From a checkpoint of a small segmentation model.
Training: batches of 512, held-out accuracy 94%.
Rows from block 3, named by matrix and row number. Each number is 500 + 25 x the weight over its row's rms, rounded and kept within 0 to 999. All counts start at 0. Numbers have three digits each. After the name is the row's rms in percent of the matrix's.
# convs0: expand pointwise conv (model.blocks.3.convs.0.weight, 512x128x1x1), inputs 0-127
convs0.451 098:526515474486468518438508505504474512550497511494479504530536545530486529485484505450522518515525522476471521532506472489519525446493514455475500491515515537473499486535512497539505486483485509515475477540499494550471515511484521496544510506516475479511448493513486503493540491525501520539528464480529513539549465457480485491546495484466489506522496503531527489487475515544534474502500
convs0.452 112:481520440499482537504519517467539518530530495502480493492505497517430491483475520497502502555502454527479559529529488520552502521521512493553512498520543484478491502534507501486463523511485514483492531456495493547506471485499545529495492506491476510482481492525512477496472495488553524523483473492522443546520499513484494488520478512520501476490454512499496487466461517518529482494535
convs0.453 087:476479545489479473502524458548494511509496528524504469488485504487490516467528480511506461502506517474516500535494488491510487499502530542546517516481509513537467495504518542490540501506479494478489424473501481538512508545518532560492501482500495488500553501525529494484533466503509450527511469485505534529465517534465483530512491461461514516540536484501511486485489492458466534477477
convs0.454 101:467514476491499509495514511528481491525501503511485517507521475491478476520528494511511503534509472509521546532523488499507470460476514501497476492524460572505558499499484510536456566544522507520450469498498496536500455494467474536546505489513495510519503535475503518480526482486517491542496499449479502510471512517465484460487448487529488495440517534531506491530476524503492485482478
convs0.455 093:467473518510506483494491501494523507532484466553530469536507504473493543490535500519496489483508455482483517509503518569531479499535467540498521516524509533529510510499471519501468489460474491463506531502520497491489540525476499499512423516502537535500559523470469472464495518541475499478502502519529487511487516521486508452488468468521495488465496482450493528511474521533478508480511
convs0.456 098:505498529501487514498516474529472528549505512499502514501523489513469529547461503507490493514504549471505543492507482496473468531508463516483490501443501528477491494479507495493476480483515543496470514524451456501465493515504490446534491502508476506486498520446501515511521469494509547553514482473524520538478529480506545504487527559476509482482501535519492470461507528525443519483462
convs0.457 106:536508516480488497513521514513487503477493515534506444458528532510504489513529460491491500486506497532508520535464525497522473443534463505487482522469559518498479538440496498493505485497505496508528476494508503514501498488434565435505517520487520482490547496510524474520487475550486497483520465527495516507496498502526510509459516506522496541523497486500500479523500507454520500504427
convs0.458 090:521492506526494475549510512545521507533505454478520457493527541515511485517475457523452506495513525535532515538470480524508507507552485505520555496477524510488505498442521474497516510462491513539479463521471533535516471476527516467495493513537555509474535513493467529505507497501478472469449520519488520517522496504541496536507476479499460482498484531489464508501510520492504526525489
convs0.459 099:494497525489517479515485488509551506477480430506529481437498515507479494475518477499484478456497513480539526537500501481478479495512485466474536486472540488536500520473567460506518483511505492522483486494535547476511498450473473445479459508516531470497514516521529446490511470506511503468473520492475529489527491502521508520511496498521454502540484475476509475491521466495522512536501
convs0.460 092:505447508438526500553515513526537521482491471506452512440487468468512523474517489533513481508496462492504503491494460508533522517500488519506492508492539537511502528518531497490486503492480497478525505481494510479562523510460515476472492471534517530486456511521483463495441475485532496488502504530466482511481523535538435533530476503473505504533508475491507488487527508548507516494509
convs0.461 116:538538522506491510516493464490493495500480511519481494487478460517505509504516483452523524465520468480472530501502506542503482488514482504467518493520521486490504526526540484485530484471498488480511507494503520482560518512499467502503514475549469487499547522531427466471516516514457505552499485485511475524513507528487525478482465474543518543501459524452433460466484519493528494480493
convs0.462 122:462479452476446516489518518439482474522485471522513512531488507549516526535498478470455470489512533525508478536516480513507517477522461496468512469467481508483494575532502531510523495492512496485508497521512497501483507488503479491545440534493491482551452517461476499512519490530488490523475481511511518507525515463541502509482486472517513455504506508483532513522489515507527525523457
convs0.463 106:492538498522507530528530483509503512420504519534517491492445506547468443507495488458469567532487498486504553525493513491499522483496482513496463499445504522541489503495525492494489497516509503478534455510504514548516451493537490470490501519479544483545502532494516503461471476534471504533492495509516494511507487511516507478483503515479475487494537500488465537485494522469498480520470
convs0.464 103:524492518497489508548538491457523502535504484483490498491529475476540505483490471544522520484545516483491524505485460527505538454535443488507522533536529486486491488467488464508518521562541469479530501498448434488544507512511515476496517498479448516474540486485498502521477500501514488529491491498493507489498484491517519476457499531467511474476464512500492480505473528475464532473489
convs0.465 109:485483478494516527534484448477534492491495492520506514469483476502507513476523451506473525466508498519503554489533499519542475488506530511460508534528509554520503502460486508517495494474506549459432540479485540504513502478536528513507496500474458503450527527465534488534517544499521480530495478480479466488495523506469511485510552514524477479469495504480471529509484508500487534466513
convs0.466 084:493484528476498494486501514519502457472502460489490537475463544526550476519506517480453509492494551509506453500467436537537508532481450501494454520502497489451502467464538490499498491482491511483521456475496515536510481508509508458463523482501520518496523514485503492514503481490486505449470528491499449501496505524525518550519486519515474518514541521529486480478476545511527489523518
convs0.467 106:529473457538505534550531523520522526491499504513515488522547491490494491480436460491502467513476531483498472441486502461470458472505502456509514492493500496541481508487542503484453547515473488515490487508523501568518518519480521464500465485488482450523466499492535504478484534539500499439503526534487508497489492482523481459503465523468485511496513505514491472486500504500499505481514
convs0.468 094:465464510488443504477471508490504496505509514512485482528501494456523479483477491500471501483514512485482476527519528521543513492510468459532545472468547544443489536477499454499530494500489477483476530495430474521499478502498511456486484491497504528521502519498463508544489524533471453442494479514486498498498485486482468515519516500509452465469504539484474484496494501486477551530501
convs0.469 094:481465510473524512530489478485515496546447507482442501487514502533509501473477487519528464497483496475459465543486495481487517493472485492528487512504511503501515511494492457460470537468478513482510495415471507493527524486472534483484493518526501489533493502531455489564471514477515502474503499535452499505532467499471478531512474500520527485522464492527530517509532496545543495499491
convs0.470 107:499543467534501535524506548523497472537489468510529547492507493497467503518501443547501479534507482469516520499486486524549504494490497492493514464488492493491477510508494515468489513520471484506494504568479529484493505521490516469516578537499470496486445564507513491479537524484469505494481469448480487533538546495520500506502505468495496515517455497522500471498501494520503518508466
convs0.471 099:516535512476492468521508514492498485472541454511473487526538541468504509473511527537515469532497523502487466494515488509471475465507522515526526521548442484531501552523473456503500492519448490482476508494511500491508479538487490486496514495465554519484539437532495530502509503471469504496513475508501531505532510513502522483465482467485492512483477483507535526469458476469492519559500
convs0.472 105:524509475572503520504499455498543506464520489476485475446527502485466477499489494510510507485485503499490480470472543509514432505494501475502530517523470532491542491511477514481471458528504478500488445508510494496505529500551475510503488481509484481480466536522451486482464522454518448474479542474489533493508483518496486475534495493530536486501487485527514511525468527487502481543463
convs0.473 118:509517511495499455498479513497513493510486514485511500498520418454489504499535492492486491494494490473466490468481510524504504464470475475482522488519482525534520475523468490524482544488451533531441443504484525492469508520518489553501496479465497467499492560520487492504499553522488480508454553485484481477490527490492502492522492481549489497506498503495541497546453513512486472455492
convs0.474 108:510516507459447499502489530474506508541505467478493543547468484508498516513479459512462487493511441512506513505497487494507519496498478473515504538466506541511479469506504481539467511528440483521450470485501508486540480520497519545466490442480509523488448503480489519475525515533495461508484517532467533518502497510527522493507490499484537515472489499505525495554528511457483490488550
convs0.475 090:519510506506495517519528484516492502523494509526425456523500534504504532505500518496485493497513494469498473524490495497502484449443539489441529494499497482533491503498477491468526463500521472448438492542522507487521491481483482520486510484452513560445512516476513522500473480533484461537475501499518482529493530517484505501518522507452501504487478494506559527536493479485473473517469
convs0.476 099:481447526487488543514518516476510509496507507502486492497520519486459526513496494503501529472551519478491512527539530481510551493519474558495449529509488517481493514522531528470491495466499493508484519461446555493500490512446503471511479488514475525482523468477544496487428507490517505492522480485471527531498488508531528573515511508460492500486498494510523492505501525463506526503547
convs0.477 099:457543526481488518506480506528534514522477552472485484504511497490463512551496498520458495445547551514494459450501526512469494478503495477497509492546492517525536501480533523505511509477491503454473518494487500501537478494539520453477505477504519468495464536533498493531456506488492493523532534479494523483507475493478501518484522500512532504533517512529565516486487456467474519494520
convs0.478 095:514486518500492516499477535514481515515502478536475509520507484504454538530516477510484523524472451521494459492508486520513527494473467514488512483463507531537529470509488439496509507518521489516496520537486496483488511528458513530507470484482479574504540549501537508535519501505538530482472514524475450493449457489503485499489493496498480461511494502512500565527497527486515518541449
convs0.479 095:489448505448472480531541550510541481499472504519476511499443497476516519525504479510493497518508489476541504528467515515521523541495466463543523512481497535494503507503489452526477485473467468461499488508470507480514508520457517516512528537482495551498510525513439481509502546520496535482456503498476493454528481480541490488519478480512485507490549510487519513505529482513541473497493
convs0.480 094:465490501483456516506472514493502501470437512503492528548456530474497501452534493489467531513543465491497487545503501516488491526535465547498525552500505524491540494481477513488479498538540513499520538496470531518466537521467547508479488520515518518505499514496502479510526522476526467491476520473505514526484502491519509514504532477479484470522477491493468512489558452513491459547517
convs0.481 112:495495559486439497499499482543504510504495484501508535499461478493499464508521508491523485501428512472489475523486526497487504500495524527459504481540541524520475530544484490486482506532483553488490491532445506536527525495510460497509477524484471523509579525510527513498477525494489513514494486517523506550493488487543562478495465502531510502506525496529527487494515483494506529540497
convs0.482 081:475518504512557488439536500484506514548525538520511527490514457529494502505491487540483472465496546469542479495547479480500511532499509513482494524479514522453519509494478517482501470485534475538503483489512486479430414475480531490514513500532471525466510477481479500534467503489465510456513490493541505501520493494520500503481472530453524495513528513494491511518477508504485518506505
convs0.483 096:458502513500490493527508516532487512544488513454478534485553507483497491509501485507503526485523463511497511504499467469518537496488513472543514486525504490489530500516506488531473533449508502507497523493458475530509514569491528476507488483471476550457511538504513502526470495504514524544496549443513505569523490536499481553512493515494511499500454473527499526480470528529526515512525
convs0.484 095:474500527535503559501474528507498489480512512479497544474524520434501541486511546509521500522524541504479502497519473509515518519467484474475491475495507546501502483517479476549494516505546473476565489477494529520476472524522536507511527518446456560499505483547475525481522529506492463509500488480506501473469473539521500494482494471521482526497485541484511522524536512492499481500514
convs0.485 089:474500459485493463511476526498476459495472514478455546491480484543525471526482481501526498518509486474494515573501474460486502509541481471492455511534480551441470492501491484476509531505538526499485558511511520499493462486524488521451470491489483506523500485480453499543535526475470500530483499511510498504494486534503516558471488511505464495459486495494494476490493471527515495497524
convs0.486 084:493479507481523515481473491480486477494498531481490519488494479499485523467460457524522486544490512468494470503523503488489520462468506478502512480526487465530520494476473480434434521529488512513505482452499562494519497507506501530480457499492484497521501522516507495518494528515459499474443512515431497477498475500477520499509501488562495530520500485479551560495494459513495473486461
convs0.487 100:455508461471521531457474520519479501467528442539513458480522539491487496524488495499518523525508476465520460506538491517490494487473518492513502516489534510512532507460518481494557474529472505564483477528495493539532470451501512451496465488488470509516502526476498487467457520510502510505497492507537484473514482467537478492492512496464506523496511513504483508520528477462471529452467
convs0.488 119:479462465495538492501518510511504496501508507500454503524501479541534487452513520480498492499548499560488553477501468467517515508520450519489505489508573437464472503458524489488475503512495503503482492496507532539500499510522509479487482469504498524487494513475477510508504474491455500509471488489475490528478492445534515483504499528543466540462474488523495510502480524503476503512577
convs0.489 107:496470456527519471504462487449486522522520516511500464507465459485518481442491516501508532479496510522508480554508469542480528513522466526502450519534517509489521551528506488482504483496494479470483472512509516507511509462524469479549493510489487464513488433485497511495497533487509529508490527476514512450525505524491563482512527541455491500513479523486518531511480511531519503459508
convs0.490 088:485483485472549482513549508497526451487474525508500519517499509465500487495462523532504480508532508497497521507553465512490474472464516476475478542544504485479509483475500484479493520546546479528500486505496507470516522470478485483480473472497506508532481505542498485477567503539492493536482489517463493511534490468494517501505448470505502546513497502484539528500469453473543497560480
convs0.491 090:544522581496485478539502476533458516469491510517493493546488470523523483498505471500490517528504481472498542532463500527510479496506523510501448499483485556467498496512547475517530479496530484505527523543521485530516492471481508465443485511502510516484483495495466533521487487533480511502511543501542517506477498489510503481500517537549525546500507464536486466554485502478498511494487
convs0.492 106:480531439505495525486450518509501487484494547501516493525494481502511520483535517517476465482507516530478514491473508445485462507509471494506517478509489483552477488528501521521521463527520527453489444544528538482485532510475475500476531552534484470508477509486537543514488511475483510491473506492479499540485510463523493453514511489549501473507499534485470490515450504486545504485479
convs0.493 122:487487524450507458460515459465528534520485470472505518510490470473521478489497511510512540507452488547469485505500497477521504505482488559440509483516513496503487512532520492485533499496465477479494513470460498549527511487497531523523518530512508500502487515500486496469518549499452533500480456515517437487566485508496535515511483511517505515532514490496537495463461489490546509517489
convs0.494 080:515539531523476535526490476519472500448506475501510503514451483469494450510496470501515499450498469489496466499493484500485515533505497480482470528508468544504465509534494510505504489518540452475518465516513476499464517524498520497527464483474484490515536521503478474474498497500488487483487501496500527471439454489486517497472524489471468580484517518487484477537465469557478489480468
convs0.495 102:491484472526517507515481490518487479515452505488481477496558533545542494478508517507481480502558506481527484532463482466488493475512519521467543541512518473509501479523443512509458523482531490497482528452490463512537482556508483484503502504494510494492453530476490516528517539483454507494515477495506553526510509494455470489485491511521503573503481487524500459530481475495497490507505
convs0.496 093:530447564447484497545524533494504517498507555525517514514516483500471498542472505497501505527478471490518495434523502544559516497503500514521457515491478501549498563554514491479484551492469500502486476513518547484516524504509521489520482547509487515508521498484507494504493526482538482490541481463512505517481506502494507518486503467529518532492524489503487514493500521496544486545506
convs0.497 073:511510489476504488493531509485528497494484459499486543485505479501520480522492490505509472448516499512520457485497483477510501526449455519547523505500516512499499492513511475501489480524487519531554490505494537507475495527512473478466493511547472527512567511513499494433461520516512497446482483496483461529491517492509508504484527524465547498488495497518538502481565481525492492480584
convs0.498 090:536506443521485488500500476507501522474470500505446488506542485504546488487488506500493516546458522482502493466520496491530472493456535448523464512544492518493503528470496471517501510503500505545483480520474530489480513513538497529512524468472484518454527499497500464549513495442460516486548532505478487497531527502501489517457494490511501533490496499472541502506452471477501531552486
convs0.499 103:554540485472452524482532513499458532515507450520508493517508488519536524477485470520486532512493467505502498445493536488516499484484473500528481538458498537518527508458491501506512523514468486509473532489524493534515516492495541551479485504406513470479499507518513518485482502522469531498522541517501498514495507472498511472499513503492553482518500531512544508505531480474465536519486
convs0.500 084:491493476521486548484498462497523449460524544481499504521488554481461494505498493504499482490519532462522526465515515483487548493500470495521480545532498485504486500518522494523473502521482501497526520544471530521484462561491573511498517481478538490513490482517525484526461522456514508519497529487542457504494483513513497553508483494478518493507484527484507554497485483480470507479552